python train.py --model="audio embedding model" --dataset="struck, bounced, scraped and rolled objects made by modal synthesis" --train_examples=78125 --gain_aug_db=10 --n_mels=64 --hop_length=160 --input="log_mel" --spec_augment=true --win_length=512 --targets=["striker"] --num_classes=2 --embedding_dim=128 --arch="pvt" --norm="layernorm" --norm_position="pre" --hidden_act="gelu" --mlp_ratio=4 --head_dim=64 --fused_qkv=true --qk_norm=false --parallel_block=false --inner_norm=false --patch_size=[4, 4] --conv_stem=false --depths=[4, 4, 4] --widths=[80, 160, 320] --am_softmax_margin=0.3 --am_softmax_scale=16 --init="xavier_uniform" --residual_init="scaled_by_depth" --optimizer="adamw" --learning_rate=0.0013 --beta1=0.8 --beta2=0.999 --eps=1e-08 --max_grad_norm=3.0 --max_steps=7700 --batch_size=256 --epochs=25.2 --lr_schedule="cosine" --final_lr_fraction=0.01 --warmup_steps=1540 --weight_decay=0.0
Rows from block 6 of a small audio embedding model, named by matrix and row number. Rows with one number belong to one neuron. Each number is 500 + 50 x the weight over its row's rms, rounded and kept within 0 to 999. All counts start at 0. Numbers have three digits each. After the name is the row's rms in percent of the matrix's.
After each neuron's rows are labels from the 100 clips, of 14848, where the neuron reaches its highest value: "peak in band" is the frequency band that holds the peak. Only what is clearly more common there than usual is listed. The data: struck, bounced, scraped and rolled objects made by modal synthesis.
# fc1: MLP up (model.blocks.6.mlp.fc1.weight, 640x160), inputs 0-159
# fc2: MLP down (model.blocks.6.mlp.fc2.weight, 160x640, transposed), outputs 0-159

fc1.75 081:438543508539446433517512568467480479466490525500468442462535456595459550424552442511585407533473499461567553539547512561492455524449439503478538452529479472447613571540528536428476425561511455460534491516517528372499490501485437499600512392483451471507491530575556503550539497564550558460495571426463454527473575530502474388510456522563556389478435466595471528451540543494600543492587449442560433563471432521493449444501519475505497520414522545546476492395537454431466457445433441
fc2.75 063:503401515544466484547502570482514541525532473555500437623474513392594535456469531526589563531468501504463450464544511561548491491469523558483503470515525453625496398572544465447558532459506467522496477447556478455506624507587430450498447529520511502460516503399475529542551468531490521589394469543481371516514463480541494468491467542487539517579595603553508591531459585591504475516568476522569531512479642497409565542469577535532479487481487485509457490455469460477518573491491428
peak in band: 0 to 250 Hz

fc1.191 086:550543580459449418477540438524582482454406425500511567445400457506440465474549509439503400419543489452435477478508595509517484474595502485448456460531552449447578592511521468431431474496555538537476444489470573455553551521407428507466431481448521549441428480530511545596441531538468577385544460515540460483534465556455573455530526484551453470572554550506537553489563440525568488446442483544577526523557531587523540501502424431492434488561512538509433440438459477510463490587463492
fc2.191 060:476511454487484530502551518504618478580509504508513426572515447422543548550463491517498542668496565538471404475538445473534423528520537448460430456502570542544452403534494470453529536419408572501509455429468459514557608524480494421538530497445526422409508538486411573556548462469442513610438531532478506531518507584577535538451499542529541457508495496499533579499443544586565443524525461515585441503514475374446487501536569476564503534425520488565431504539477524533516440464450452
peak in band: 2000 to 4000 Hz; 1000 to 2000 Hz

fc1.348 079:579545470504560486445474542436476563469444580448474530466461548565452468537481436441432431489571465593486440507467411459525411506430497452519485426474519518584439574441513426513428557576575507447470530479450547578542441549492589511524565552482489427498531462480424469555562468475437463570528434493573472535507428475565558493572500425508459545574496434538497505451567548453448538560492469519534531575487444558447436494433572474584443416482427428548542490524426508504475552562448446
fc2.348 040:457565478538457390381515539483472484430498524469479490432608452499416500519509496590481516413491461477449583487465465494494540571466459487385449556473508553463573544499521426536375573465448511552503530510453568512518396494547411568495529544507530478508518465579545527541532568430524462466609584448509474466470600527546484454471547576546565439423471528464399515489586512530458464441502508518465553463557468488449435559458446566436463443510503511500525525569534536508428511451514594
peak in band: 0 to 250 Hz

fc1.448 103:510492453478388508503539530442497460556579481444572457489572540447561527474468432494475606576412501495511524445555486517580624541511467474503450500515457528565496521561444438452514503529471564554510492416432430535478521469546454472517545417485414433438463444468488539473522449520466456516501569487499599522441543535549433427384545557541551422488457476538426584566441526610520487535412460538519479532550583406452515502505501475543483528582575451581517515448564522437509578519444507
fc2.448 118:564569459445465446413503496500541453449518505562516430450550453473495490525513488554469495512436476456481455518546506478509527445503556457475453424453500508445571465554540545503513576580479467566466436412483580624479463555506519509421521527456558504491529419549501416549490544498562453543552578559495632478532517435456470484490656544468480525474453534470367466472538456494536472528461503401519448476506551511459473590505562505551378423598539446554412519491552494535385530524525478
peak in band: 500 to 1000 Hz

fc1.172 116:528556561532560540495503446625589524526434435388508509486442485512466470415419504448464428474514450575459573492600490418420498579582452563456493543573509507463525490479552465468514393425460521464564483552495451426493550472477395479523416524514510540463489543555440489562477490483454502454409546404496430538513449554522521455483528483520457473452556429575536436522511573520463513519529513583505544412526383522572422496524438434491546547444450459495502461455534545420449476512484558
fc2.172 133:478422575515554452492483492509395554494504513480448575506505545584439432438574502485504424330546452497516549540484528520481557553492414552495581539520480479480482604425447493544431406485529417456531538487477492481531444421446444534505441497583448541521487508560584484464468529502552517406508465468488372472443480539471533573556429459484466540491580462543559488543491544431493557507465498574508572538490458580503487435441436553429592554526486518437548481456561558479496506488526608
peak in band: 250 to 500 Hz

fc1.517 079:515522568520547570558510493535509512450459444489533491513565488522446400475473443464465548552563423436557501502498463513582542506511424431515592472521562464441558466532430475495506538528485595429487470495507497487464484512436376450567461522424523461530491455593562549555447492468432479444425459560459539590454484439534461511547490559478469567536536585451445508600559493570509434559558455444530499456412527484445434411535555456498457439565562530473464578605538536479562404506547595
fc2.517 045:444534583581448444525577480458503554506453485560506405556341493481445515466515558456570442461429527513550465482537480496603543528476471526467446438427531501529533455500618511472486543470465477602494507488475450488494578486512504442466459481512506468408568525445472556589459486510485484536491391486461423417519475485503449485472553425580487470561611541573472571570534462516507429444530613466509587512535542500450506549483484570515450583444512418450441436451465494451432525465581512
peak in band: 500 to 1000 Hz

fc1.579 075:551525503473541550444436579443430512555448450441569494450539521512477518463584515444427581437526535511483519428526551475580584550485492563458512541499549489563560525536582572500408473550539481423496477463433443519565480572514541429488517461488522580525438477439476511467433495458593451471408435520480549574524570472508572514455538531509564422570511568459541484500433473551510437483574520433582471471575486546512562475565430463467584479557515404557528569476416560540439491518411586
fc2.579 032:408499555466475540408472503475503536552503465548558576552440546546484505507504465570442455558522486500483449442421521449420429500441469424585468465409559510519462513547527495439499511570539507501458536468583561461556426519554416540627545462540547530461511490462511580463570503484514569454454487556527508474567571490472435491543532528417509557434421496477551514505576560544576623453513490460548450542438480599436532545486453590504493516501461595558589623514488533458543455484549453
peak in band: 0 to 250 Hz

fc1.228 071:448405497449554456477516495501525452462486553443562525494551403529483474521564470497608520546543392422489516548461435553473518519512604502484482469504513495482576388480479452432433563574596452505496460550452462452425524460429473457537534521471492450440448487410464521549456486500498571443490542548623509559457467561542483517569563439413557439540550428508540456513512515576542459596460551552527419459553489480460583539438482435550455542547456409483452473377516504443501451504505549
fc2.228 036:473508529431504427556453547523380456458526580558545408424450462505578482477573479478415465492479494561489468449569494401502490529494399458495431507405482500491430418533423549511599511508507415424517443440455544483569530442469565486494466540599563553507451617427434523529409452553475440482476510437517480470470499518412458558476518459432579569461547535549502485528502492479499550489467582433423535434522508514498561539410538494482599508483520536425526495479465509434551415498480472
peak in band: 0 to 250 Hz

fc1.334 086:490556541554509449532562545542563516493560542447594577435431528546518534517468457522431497560466570551511488568483536530540414547543468420503490535551460462427542511580444428446490564451510454559568538437569558492416515548421578452466430529535520525462459556465462579537472586416425432513568499558540501525526408540534403542543549505453544503519513429530480424478500496548493444513400504518438477477586566480434506459421562553477535544496510454420517424545515467488424402448458573
fc2.334 064:516561453532473537529511589492541470538571544580559371516486472397630573483470500484468515621471513504495416533503477602451467525486596506534493451514484525558455467534415519386595579463517564513529498486439481554548620480481498430467507498440513506484465508479460477530464436524415544530513587566517465524533465450517500533517483401515509521583502532466532459504387500585521444492539401464501508494506549439461565550499591482504531433468470504445466525521435393523568570458494424
peak in band: 0 to 250 Hz

fc1.227 081:572474548546579559493430446420577513429485463490562428526436449437486533549585442474467496457553573536465486477480496499567433544536464555443549516494580564463510557566452550502456543508459486455520467512562446577565555412438531538465460579431562500591554464472437549502448503510421482423589481509446525487524569437545459489490472467546466543577593484573461475542552560444428492470564410560442484460565535513421479553459443431537481450558530589418540452491490505436416507488523558
fc2.227 042:427486557485443569494508500546554505524483512507459480557421544441439452490436514506540547566525520491509475499532498637526548615509420469566499463471519493427498682593505480535532526415507532554532474554523486413535512481538581530496518460540461507454561426534494521519424519546465599495503534570509439465485479531488472426460463490533555486551446562531540488594567484548588479521530443448548552441504557458482461501481447466552545581521470623464547439502419387568568453396515491
peak in band: 1000 to 2000 Hz

fc1.91 075:474526442482536422563483541517482449555548433465420436527487576531408512479450553450437552447543489560487430586456483437571499447533498546514478531463522580501524463551430591518499476456463546580556525481506558571577441494490440414516532510431478561535588441587455445442535455550440530529535540496468525543456399437444430583413482462551458502480524573527524545471437566482415560456458560494524547516499560492592483468572476596544561427504561474524458565528438533497486463570403529
fc2.91 037:472473434542485540531436529513463534504511565488516491453480563436491459442447503533439525490530550442530534540567600477452448458554563519531492427522487530521528504478526587478511538502510576432479423464441499568607433508478384444485447530565566487467387527628548503504492503539440496418530485495497515479456446436396540576457480485473503485402415502462491549478487436504564547434546509420482531444579408544591494442547437560391501417547532415589551561504497568528494444502440484
peak in band: 500 to 1000 Hz

fc1.189 091:530480472464424501479547456546513562551544519525538531482471436467482470550465441494589526487451522497479482450541422462508600406467455469475543478513481466489529427543581560486480511537564485516448542463478511489465514441640471490465470406523508522563544480493459497414524540432522560561543429572574546426453564445465504499448482582449497425488539471562476471455494460605446445517561517540573396487427553401375564538472453435447494553550510625590494596504535482543500500559413481
fc2.189 067:515553513537475563491491545489629481569531510460472446531481481450550541466472512483503535603471507548512380454525459459536425514494515519480521400538516522505468460579518519426450562469415584455516472478504485575488613482475505495575575490362487504495458520458396505561468460544446561555476510465550508574569606509522592449473525606589552418495472489480545487445414433549534445519485469564487453460486534410370551563560535460594468524481497533555493496554438470501466502500459443
peak in band: 1000 to 2000 Hz

fc1.392 133:497529516513521508432527481460447530516564472504511445500468449481568563565399476455532616585392458554507481424522446511515529431488517486534445456404548486604492509557515505424597494500579513416519470514509458452556471467639492408565451463520529445407526534481486535552546516596433474593459485419494502479432497541566528432431537594440564467474478559537492541486453557613519455542539511530528487428484550483473591555556477467513506495482492529520531585399569504503457461569453514
fc2.392 193:478460559580522543599506474549509521558418442438456559554439499537479513455457540402520471487523575545453572474514521493488474562517421534513534608554549470569479523431493486512493414438536549447507596597501433461506542503512508473611414508459460472461469589501505533478431450516449502447434494430458372513402446553520546540490363483500513477494529466564566505529472479509436541501531505610525513469500497501505510404518501467467542617412404549479529447467455540439593512505473545
peak in band: 1000 to 2000 Hz

fc1.62 185:512490505457517403490442553460475471387547557521534552433524496481460448557542454551466526462546470461592513562430506549510524497516544435513485503442455444378515497476510520600471530587464430587467500422460538495430430562423558554356506546594541509523527472500541495489541570487599492475537512596528523421497488409446439530519547432505437535525456499424508506499542475426510469479456570382423560545511526521456442467484484582454508419544571410474528482463523459557506555496576515
fc2.62 222:465449571554519502584477426488522570529469478405464574552417534541482476437497536452542451474566556516508592485527551464519526556485369532503556571516510480565463488413472482538488427442486502459537590562522442446505545437488462523582469476457465480470498602483485556449483508471477508447439471453509367531406465587546536564509386504542498460537529432574583524545472512501430541505481525582564549482441488530465528411507486480506564577396438509465534446468477614408567512491501525
peak in band: 1000 to 2000 Hz

fc1.109 158:583509493453576498461504537499478393484461508497435480486480507576509562575477501472477552499399397511499474472502498474454468538518488535480462516410504528448629538439582554524590504466533454464324502510468491562487430577513588486436493541543525456476520531576641461579473488563455551486466479507494468426457429478500552435540534506456457507443452488494395479445574489443426461467610577455450459509625450550510482563552473497471484510491480435538449472478516466535420543505504447
fc2.109 178:567443526465559516493521452555451410540478452546527459447566495489498577602431520480498568511412477544465471471582450422478398485528527391530438522400574416495521502504572587496570502526526488512423472508594531528487512566548564437486455598541613484417581474442515529599576452548468462555454484420457508449547468530432454467540525495427543554446504504470452479439518537514539477569546516484456466450549585487484508571534520559530502537519494489457496423460484559438462404561431506
peak in band: 500 to 1000 Hz

fc1.245 082:590542446510504569536551498487496449463515509443560526519537435394548457580548608515389527553509467472465472505459436548548498522452545448488556466469436417478391417459549515522559581516486511428553591538425503518503520512565487490442490484418450505508430590523455577448540514465465549459489536582550571580536469573440450449460562556552457561571476512558547504430509587571497527548405520479434539514534454496472453468600461477560518489440548417475588432446483523491499504435510532
fc2.245 048:557475482502507578554439508530602500485452488407576572445560541562546549538509500507500457504515449491456493488562522420506414466463452525507515463527456555485428509434421559448518553524354521492489439535464521538476468469385580483522508539504489445447484492524365554453582506499454563558463507540502527530578461575479459603498508496550490479562462403483570476466466513481452511470429491556433518465433380439544345504575481454508553495475561499506546560573477601570490505516503492
peak in band: 250 to 500 Hz

fc1.503 161:471417485561449463453485474453505556518492505445583529583492505443486476386528472478457460474610535517523532550474497539492545524408440530530522518581519477526430467544456461502431511479474478539701567486520515463557530363493406537485503461467495473538492467453378497424507570420527481490464551533511448554511532534549510549471477521515525504492588489503615570551388504526552516519373472534578488524385538520499459434451527545522518560493493507487502518614564491490546432515526528
fc2.503 219:574472519443530503479514437543447436538455462541521466437517518501511577619449500482513573503404453522479497483579458410459429463526510410510470517384552412470516537506570589494592481528533495516417463504586512496492483578549570453474469596535610485429597507492556543615561473554486452537466473441454526440518456507436429467525537491437536557452456481456428501429525525480557477538548513454443481427542592520514517561510497533539487538514513481476518427428478573436445404580432513
peak in band: 500 to 1000 Hz

fc1.305 104:521461451462496479526548462457541542554450445480413552482564470555592475465498540555573486475488470480433450482557557531515558536446512508517471583605540562545465403539507540456472444471501528479437556506442474445487482592578446476472599466396464441542474557467550539522444492502527540497507636514524519521409514468476557418446534590509415496469376449498477468500436554550525495535468416555576388501573610493501526557507530507445396496483470523516423515467587531517438533538466446
fc2.305 100:482507546443533502486527434502436539490491506467589538494459543512461462494492514539545462389559517479466550515603491366519538540501518479404575528469495459503486536445464509540435479457429417544566502511499488512496453504521459499514516477561545496477524572546492575509525523442534443501509402447480489486526468629502495563469526506479407511462601462477501490520539562412575497533479520543456493501499445573579429373452412556483517604558525464463488505465627654432461382512471582
peak in band: 250 to 500 Hz

fc1.628 077:526529508509527464543426457524449535426447581440507484409532406488468403519463520565453504423418567550500553563556527442481590526475448479505434545422515453441519434554560486446514474438570534479547478478607460474462443464549421531565563567498488540526430476469539549463477531567532433489417498454501497486448474419517468470442448575505477493572489511553445442534513476535543475455561563455536454491450503464442510531451577537547473557543449571442515575532615485593388537481392437
fc2.628 045:436599473458459528477493489529407520528503539450649532493540491469570502508526490500446583512406514471450515456540515551513574560534541501423542445424491452592510521485531521508530454413419511470576403395566485444570503461541407540552548500514479422534530481576548524510541555462535534555544518514575456487461542588583471459352489591509542473488542439479478456534501523505532464474485543623457423531566535497588509453521465485542442550514480545504450535446568513473536432561482420
peak in band: 500 to 1000 Hz

fc1.441 087:537576570530568509505530448592435439547466428577492482483464567513443523539554476563467528418454495435414541554502561492443484447520542457562477449542565466492550480540416525447530553546535565565532451455505511456491448582566440504544524524467462495498479512474469540490441524565507559488529489585551473446470439579527537423460420560574595551439588470550487440540598399537574459524535574426479456430533497540530472458562468576463451568523591561473556413444484470448430535453484484
fc2.441 063:523419505523513448497511568521436443481443549505375463475531528568478507517548544529458486423500542487521560495450463531422495505459462493675483524475499507474493544510558510525544496509632505366453525532555507472505440470530528568519457531518485531526437472493592418465381513496481507450534585508563461464386498426495514472604476440412552536464449550582464455529529405617509513505446510565518506545477468505422571523476574504415534452513463551473567477508418420470521549459478550
peak in band: 2000 to 4000 Hz

fc1.522 091:479560563517576547525449548436550436546459550534567560552516529544515495538559422500484428426508456427506574479448531555572496549501567541414543517424469530543482556559574445495509461454482445588514480454491502479568442503526573493550424556503526540520462501426446536534543498541526459541502395539481452457541519556571471505468408543565603571563580536482494497456532595494446432471432589445568443558512570509535545447409376485513510551520515441442541563466561542502520430499448571
fc2.522 080:490615489482445524434499466487516466502544504481590454415554559525488505483480542549412552550478568512515554498523479425547499438498580479487499421518444599470515411542454497482459569540436524541504489452476511609435490480518482530538538468441554501469464451407454525480533551461480523541555534491543585490595545506519464521466580566504427381494448524502402430531520536517483509571494505481421413467470453507499460537542539416553370402455490420513456627506519585542493558558460402
peak in band: 500 to 1000 Hz

fc1.426 112:492556509578380516463443422453501475490501490478430494434524581478568469555522541505443568501454566462488474525531469529561531430494508540544447434437449479448427440566461513537487490484575519466414424458485440481561444517544454577482516441569532554432543503514581449516467542548517466466434449545541524455518484423582520393532466557460618440557481504569517500507561504603578524463543469452514448497430538467500553605565566548591486409526424456552489531508442478459485568502480386
fc2.426 123:518459545529517483528482379532498488583439447478439496520431567562512503525517508441541524471505517527506547455561516454575489436502475449494547563435500438552461457435566551483469376513522485469489504502620484464460536490557485516553466550508542500422601584424523590485548534513487404540460419435514371466468436564565444513540521583503541456513557459512468524451474551476495546559531544509477490493445555540453585470492494483622583530388497482427524449430507634400521500554494497
peak in band: 2000 to 4000 Hz

fc1.391 107:508557483435492455531571473534512457496449466544551535397411515565493443572472599501507488446483516485461465469460490540480421507539520468492466483501475516454578530413490570591508551539457447579431556530434510494460500532409543455450532625579491451536545525574577455561444507554487450435505479524417404509564473518431504569567558363479454519439525502465473503490541488433427508495527506523437449511556407570547423509523432595442452470499465472421534507568553445546484390467462522
fc2.391 135:542461472388451440439484480526457423451530506566480437426549446463474481564536479548521541490446497457499453469516461496516500432472556440565446426409527486429579467567558558491507564560548449573454466446536557563501467546583510519408508547536566529498540428470540446534541511522550447522523547526533603498546564456440465440511639531451492545454469529479382502477527428511547500541506500400490439491493561513387528634486553574511425426583532449488481503504542452543415506510500478
peak in band: 500 to 1000 Hz

fc1.378 147:455537449500475441481402528382516539398566592504554509510525479424470447540538500601478520520563544403626447568458452514514560488520516433492437512425489504420512444473444468495528566518478425541541508415515510474480500514516566588398541499504501555584486451423506531525546574413546512541556429606543510470494541447472427491417497486494515518508489575486510503510527508476519470404462545475445604521513548540455524506420553550498450402513527421480549484548514423606446528479573523
fc2.378 170:481436570545519509581490552475481575482488527440443609532503537570459447457560525466511394379579508471509567514431591588521544587471367611529576522537477515537533531425492434511466470423479463482513570481469475478497492451462489524530458475518435505542449491569545439442486498465516566371500485538497391506401482472459543573511450422534460487503530486611562539532519512470474588438493555568506536549474439547462514474451483510411538530478476494478512473449513458535549549405554556
peak in band: 0 to 250 Hz

fc1.291 087:544524488510443524488577524541467491561475557459509497407554426526474563551573573566516560552525600493570438416534465511528477478542511447585485482570539497439447495548455438502479583509588453443540532491488486481467554493478491506568469554449486496474515462336424432533497498536523539490502490417591473419531567461473428462508507463484432512550465563435472425577547475614436466498507523459475542466534536520527478601564638560528510424436522425569490449502434449475498442537425460
fc2.291 072:566569438486481575523532514532561488548477469519562386498502440445574593500465493487493515655475540480458385457542468518509468472515575487487464421471526504508540412541555533421536568537477550514525513469484449528509590513577480439540502503471526439496519449392385501521568481507441502582431570519463504555545518483550464552411568576528495479495500571479432535514454518601542436497526435478528448467520500417445527552541569497579476423493504467486368506516493415507468484536444388
peak in band: 0 to 250 Hz

fc1.525 076:564541434467461543477549508526498484544436441506445566445525486561431437448521560574437514459457457494531537524453482553553475536519467427506553610486546510564454544451555529427455488554560565555466425520593489448520489511464509448497471502501557422501490525509447551420599440581451436600561577554513551439551523536554510527559521457432504572419465453584528498459452476482550448476433553442426506474428545542437508501442420437569468464400433509409481523440434513573416516490551461
fc2.525 039:546527438572574537433538535496445536426538500503605586397592458446464443469520506534453523483489531471436545471473578507456449570552458565544570550578506531382445482531493574503426519454533455609497542534556516453501476515498539488397560454528477463534537519542431463498456543431509543530510536490434521463550495513555527612553563564443445534563442425532524417440535513540439458465431489503485491484484465568632375528550522453497495467506466514453480474579480426547502439437511440
peak in band: 2000 to 4000 Hz

fc1.141 087:487476464553421450547572456564519569549477456428536451482570440401532539557465500564481555479553524436411517429439520568468476533562531515605559558549474544493552382491579534548462528528550464555499511520490401500437518510534429423462498487449422481454435526522547428479577541441498549562508509495551517507502448580483536496554482575421506440410532508418406546588569582548525474619544526454540496455419539575482489557429536549536501493440529442578448494488485545516469489505464507
fc2.141 072:520514428458504544416527464490541423481587483458443464482588426441525472492526525541458567563448532503478448455499452536482488466484515489509488459494487560457505435544559526404480590559480516481558461468504501508501557429539418522488503528407508528531535376410423512500525500517505494584528564488576554550528536499584489560534599661480452477518446453514440435491494575541495517623480437525616385464474454453483514564535578490514453462470525537505427608537477475488510469578467404
peak in band: 1000 to 2000 Hz

fc1.298 094:565471544475567499458398502526468485478443536539546549463519472557563473498430534440532542543568444502523452567451407427527410464472579528507457491486551520526372483494376504446545496462572448538477573492485575436516597482507549509515457591461539588526557550481475516517448557520450460499473563540484459465448479455486466551498500438517574545547489450425529419545437561446518513457393423532468478445530442567454580476407492510534555484459525540450526453595465478583576528572448591
fc2.298 081:501428481445519464477445433482492510461508507410427642425466524518395434503501517485429467440542489492556519545491532447549500530522472547517523483540434511360581538446510465573455505600492486497491529519467532475377404520386560599456486481598536563537487507524537509485473532500549537392558543506552519471499552541468512598515557506535446514465461397509533506516557476435406636488456558467463562478448417563467400495465494484448480528544513432477516508503501564516535538458533545
peak in band: 0 to 250 Hz

fc1.403 089:568564478520490538494573557565503603472495549498449437592560577502494521503565498517539394497499433548447493452484489529564586528540429553396527451513411591487504576529519582523461454410481447556438469460483531427509441441496497498525517485500545426445479476635560467513426458541499568532422531504476539473519524469494445554422464432478526519428450455562523464448534469505551609520584578444506480497450519515469561546504491561530397559435476510574479447454599453528434447560497527
fc2.403 068:495497451480476531485560440496549549507511484516580424539460503447581594458498512481577498542515533495479405469612483510542533496490550474439504483472541485596439419518485533419575509454492490498506493435512457518521641519558422397525508502458480476415496515415356572512549433541460454633400503499459434582503479514591497531427487536434500481506561494456529574536432564603509470559526402472585484444521606444498573468536562494539501469436488539487514522506457548476499483517515483
peak in band: 4000 to 8000 Hz

fc1.425 094:552459457461419441515518428410559565566458528578512448441524433429525524441508556442547478513517521522551512524533518515568519539356483517520571436554426541577529381608517461481520520533526405575553442500541406468516449379535495525529558489488591469457596443491459578484576498499552524559433430477556449494480508465531430476480532580516468443480480473551443522541487531529583573555407479464455426455449522449434468548464575475497496496467510527497528473542569436537488475517474435
fc2.425 087:522532552551523590519521504461550514561505437434488572514478562565537502498455524468519463554506520551462531509518485438472418533510435618461528467576487509493414528462432460453488484439422543406580487565529445475525516440410514454576520425395524448514458544485459605475474503491486553502474504437547523540512511616516531507491390556637560403549552426563569489508444498486410527536497481604454497489490374415541452455550452425499581568471485518510488546549516521509548487477503452
peak in band: 0 to 250 Hz

fc1.488 078:503481457511542547494436565439522513582465551540537550435425464483512446446518443479519466536406523558462426595534531457504426533570415585514483464495514447439505490438546419581593523489583456545480421451549464472484499498549479545552503451470493537492541439472507591435532493534466506523517586445473518479494502560460559550485604493574476532527525416451560487533564469422559446424575464515557570436558474498506442436504565507499387438437479494500594446412591545569582538510563546
fc2.488 044:478546470449574411468514527504430464420484504465527434471469481563494527539523504462517469451557529495581542551503497470469523509498512476407514526410507491549558515430488562459571494545513490463552495515411532487587405473395570543536502525455559570576525550616594527473492521445537519478473463571493530580404428478419567565447456491458476630482403383546533499495529498468492522407519525562456534385537420473521519412540537547434454557557491509526545472518468607475512566503524541
peak in band: 500 to 1000 Hz

fc1.530 120:502595468562465535451478501421465578497585518557509456586388456429580464397527506574575464593501527476544471484491453521531509502390472558551487477486435532554484511480392418474554503426583526542552446473474503516504515481477519569524512388535452460538484466454433427401452512424498593510539486537549511520434461468476475546362559426501491545465542563451504543517424494520505522485450509508434511571511541497433626495439510483525502438470470488449548513526418505504543467424593532
fc2.530 142:464504516542483543469499413485513518503501490378548581476491651609500482445498524491453484507526526505488555490559532427562528505523518575408574512548443545507473505489463500510387458501410521447594501499504495488485441469451455518569504445467448470487488558492497541459513515479524493454504449438516538495570578645555473519519494597558457396469524349529542521491500522484511551532472544565507511523480417497587394421504419416544489512495500459528494561539592649446493444493509514
peak in band: 2000 to 4000 Hz

fc1.594 099:506499435460530563529423503473484454482520490447531548519456441509493439518544514546427483599595548557559502533449420543528492438448487452622440421570562481423411502508423469547492556523511540455576516484503524603468590488450577546519565457574472441504527501462432511498491535414460414494555408523524586528577438571425456480503502518477458573475525531509494445510488592554538489494472513514441449483552418500528543531562621578555539526510426416443457436549534548468522529571505435
fc2.594 075:519510474500530519512539511498614497515504492570572397542520431367545602527477498480578536609469510489483393491530458513505424445477542442515398511533563524570451431518508506419560507494532522531467435475494482526539678496525508423506507502470561485424491509436379559514618481536441492605439511529485504567519444448552474496472506507498479536515511538460494548537445600588538464521493427492497449459516557421468521558564644535496506486498475529497471467535419485529540459498472457
peak in band: 0 to 250 Hz

fc1.166 090:431485623457507495549582556517498460441468545459527500587495568473477449465542406538542518554484450513468525473461578516588541561474493522459565460424532499521614460485537590511475517458486503481506537477499449550475435493518453461547481449428520437516473511514500546496569494546582588441498515460509556557502568552526523440437521574579488452490573526475459650491496487482528559575530593523585424483446451520561602463551415408433474535415553496529499569429540576434511472424454481
fc2.166 084:511552499399516494515457453465540446423519493437557608397588515547428473492516508510456520489562496503504528490475531485585542476586453454593525432472449519400533470519514503592439532548521514537534514472485516539417425571414546587401492538528502497522501498495523456495514597482505516454550538512579560437535530545461464510587538594523465491453449378473514478497566489496408627488414568461475457470472390565585448482536529420480469507444532433551501548480503614498483491455460487
peak in band: 1000 to 2000 Hz; 250 to 500 Hz

fc1.445 136:506491491428575458472502443539494399543426449479396514482602553577415534569517529430473577469473469545421498458570438446456492532637492464421475511441511420462525555444585547509444454506554470506412496563591571540491515646494580420432443588505550481430554501494590476571513525528483436512536545520464507475511505496435541456608513445489504558537484447490441534430596515420483484538540526468474532454510425568534440519544508474523553540523515513530516486452462549524531505490499545
fc2.445 173:500544549518520581521533410499518478532477475380530625459489630603458497465488528477440454508500517508454582465546577455554498521527456574482583464534428548483527489497498508501431480466421524480536511495550434509420463513439487493569471473472470438480502534428508519491553505496514521420464463449513540479583558647508477548514491581607469391479492365542516514455535530484510579565514552562456469519475434516554423453520444450596447491484496457524478543479556652441485468473494467
peak in band: 2000 to 4000 Hz

fc1.595 074:483442490543468466419561531594530424530538572448441468486448516436458602451559556459552518463474495546462458568480536553593549536490470474458475462558436434433590537444529568451448449480491414520480488511448449451458538560487443472552516502448540449497496571610464501586439526539523461478515599444481445561543531473525501552508617426475466435458482450494535541468529400509495434453511408462573523512400582416410452539448504487571580471531522529566501539504454484523552566569494472
fc2.595 046:502659442500414481438514500459494449518526539541540464528501471572582579442521524500541463519437535475478559567515538435482503428405570442467446440524468487593496450431459509528631593437421483550561496514494509540506574528483455497506525482477484522483472524514443548495572496500462410494562523531402563509655482477529445565435574414500436468475494550352479473541470513460570462456509480522435481454536479539487427431541480453510507456498475514524472567521539597416532533561487484
peak in band: 4000 to 8000 Hz

fc1.500 096:504517521502490492550479516447540557472470458496506539469606382394551482529527437401559512499484483475446465437505465455553504572463467402514530537493567562561520472532572487504549534448482449495441444569603459489450531517633476522535488440463483508437489441449418544551548517529422452578566511460555531546475551421504468494479485503399514561535427444460434520497514438553525399490550387593531499423479547416413475468478524571483443526440505531589440544502494445464549431448544546
fc2.500 084:548464555437447463452466500514408555451513510504502529441479538480461466501545547564476414383543469473486510536588502448574554494543546557491532479437436490509489520434505537560460476598523374558502563487471512476487423486447505551447469501562552586496509489509592471510526550469557451509531521520512448440559512523385397563536535438419479568456542489519492507477550483424637559504506548485443510517477481627509498502415453571489521442599513392494552473510615603516471498498573515
peak in band: 500 to 1000 Hz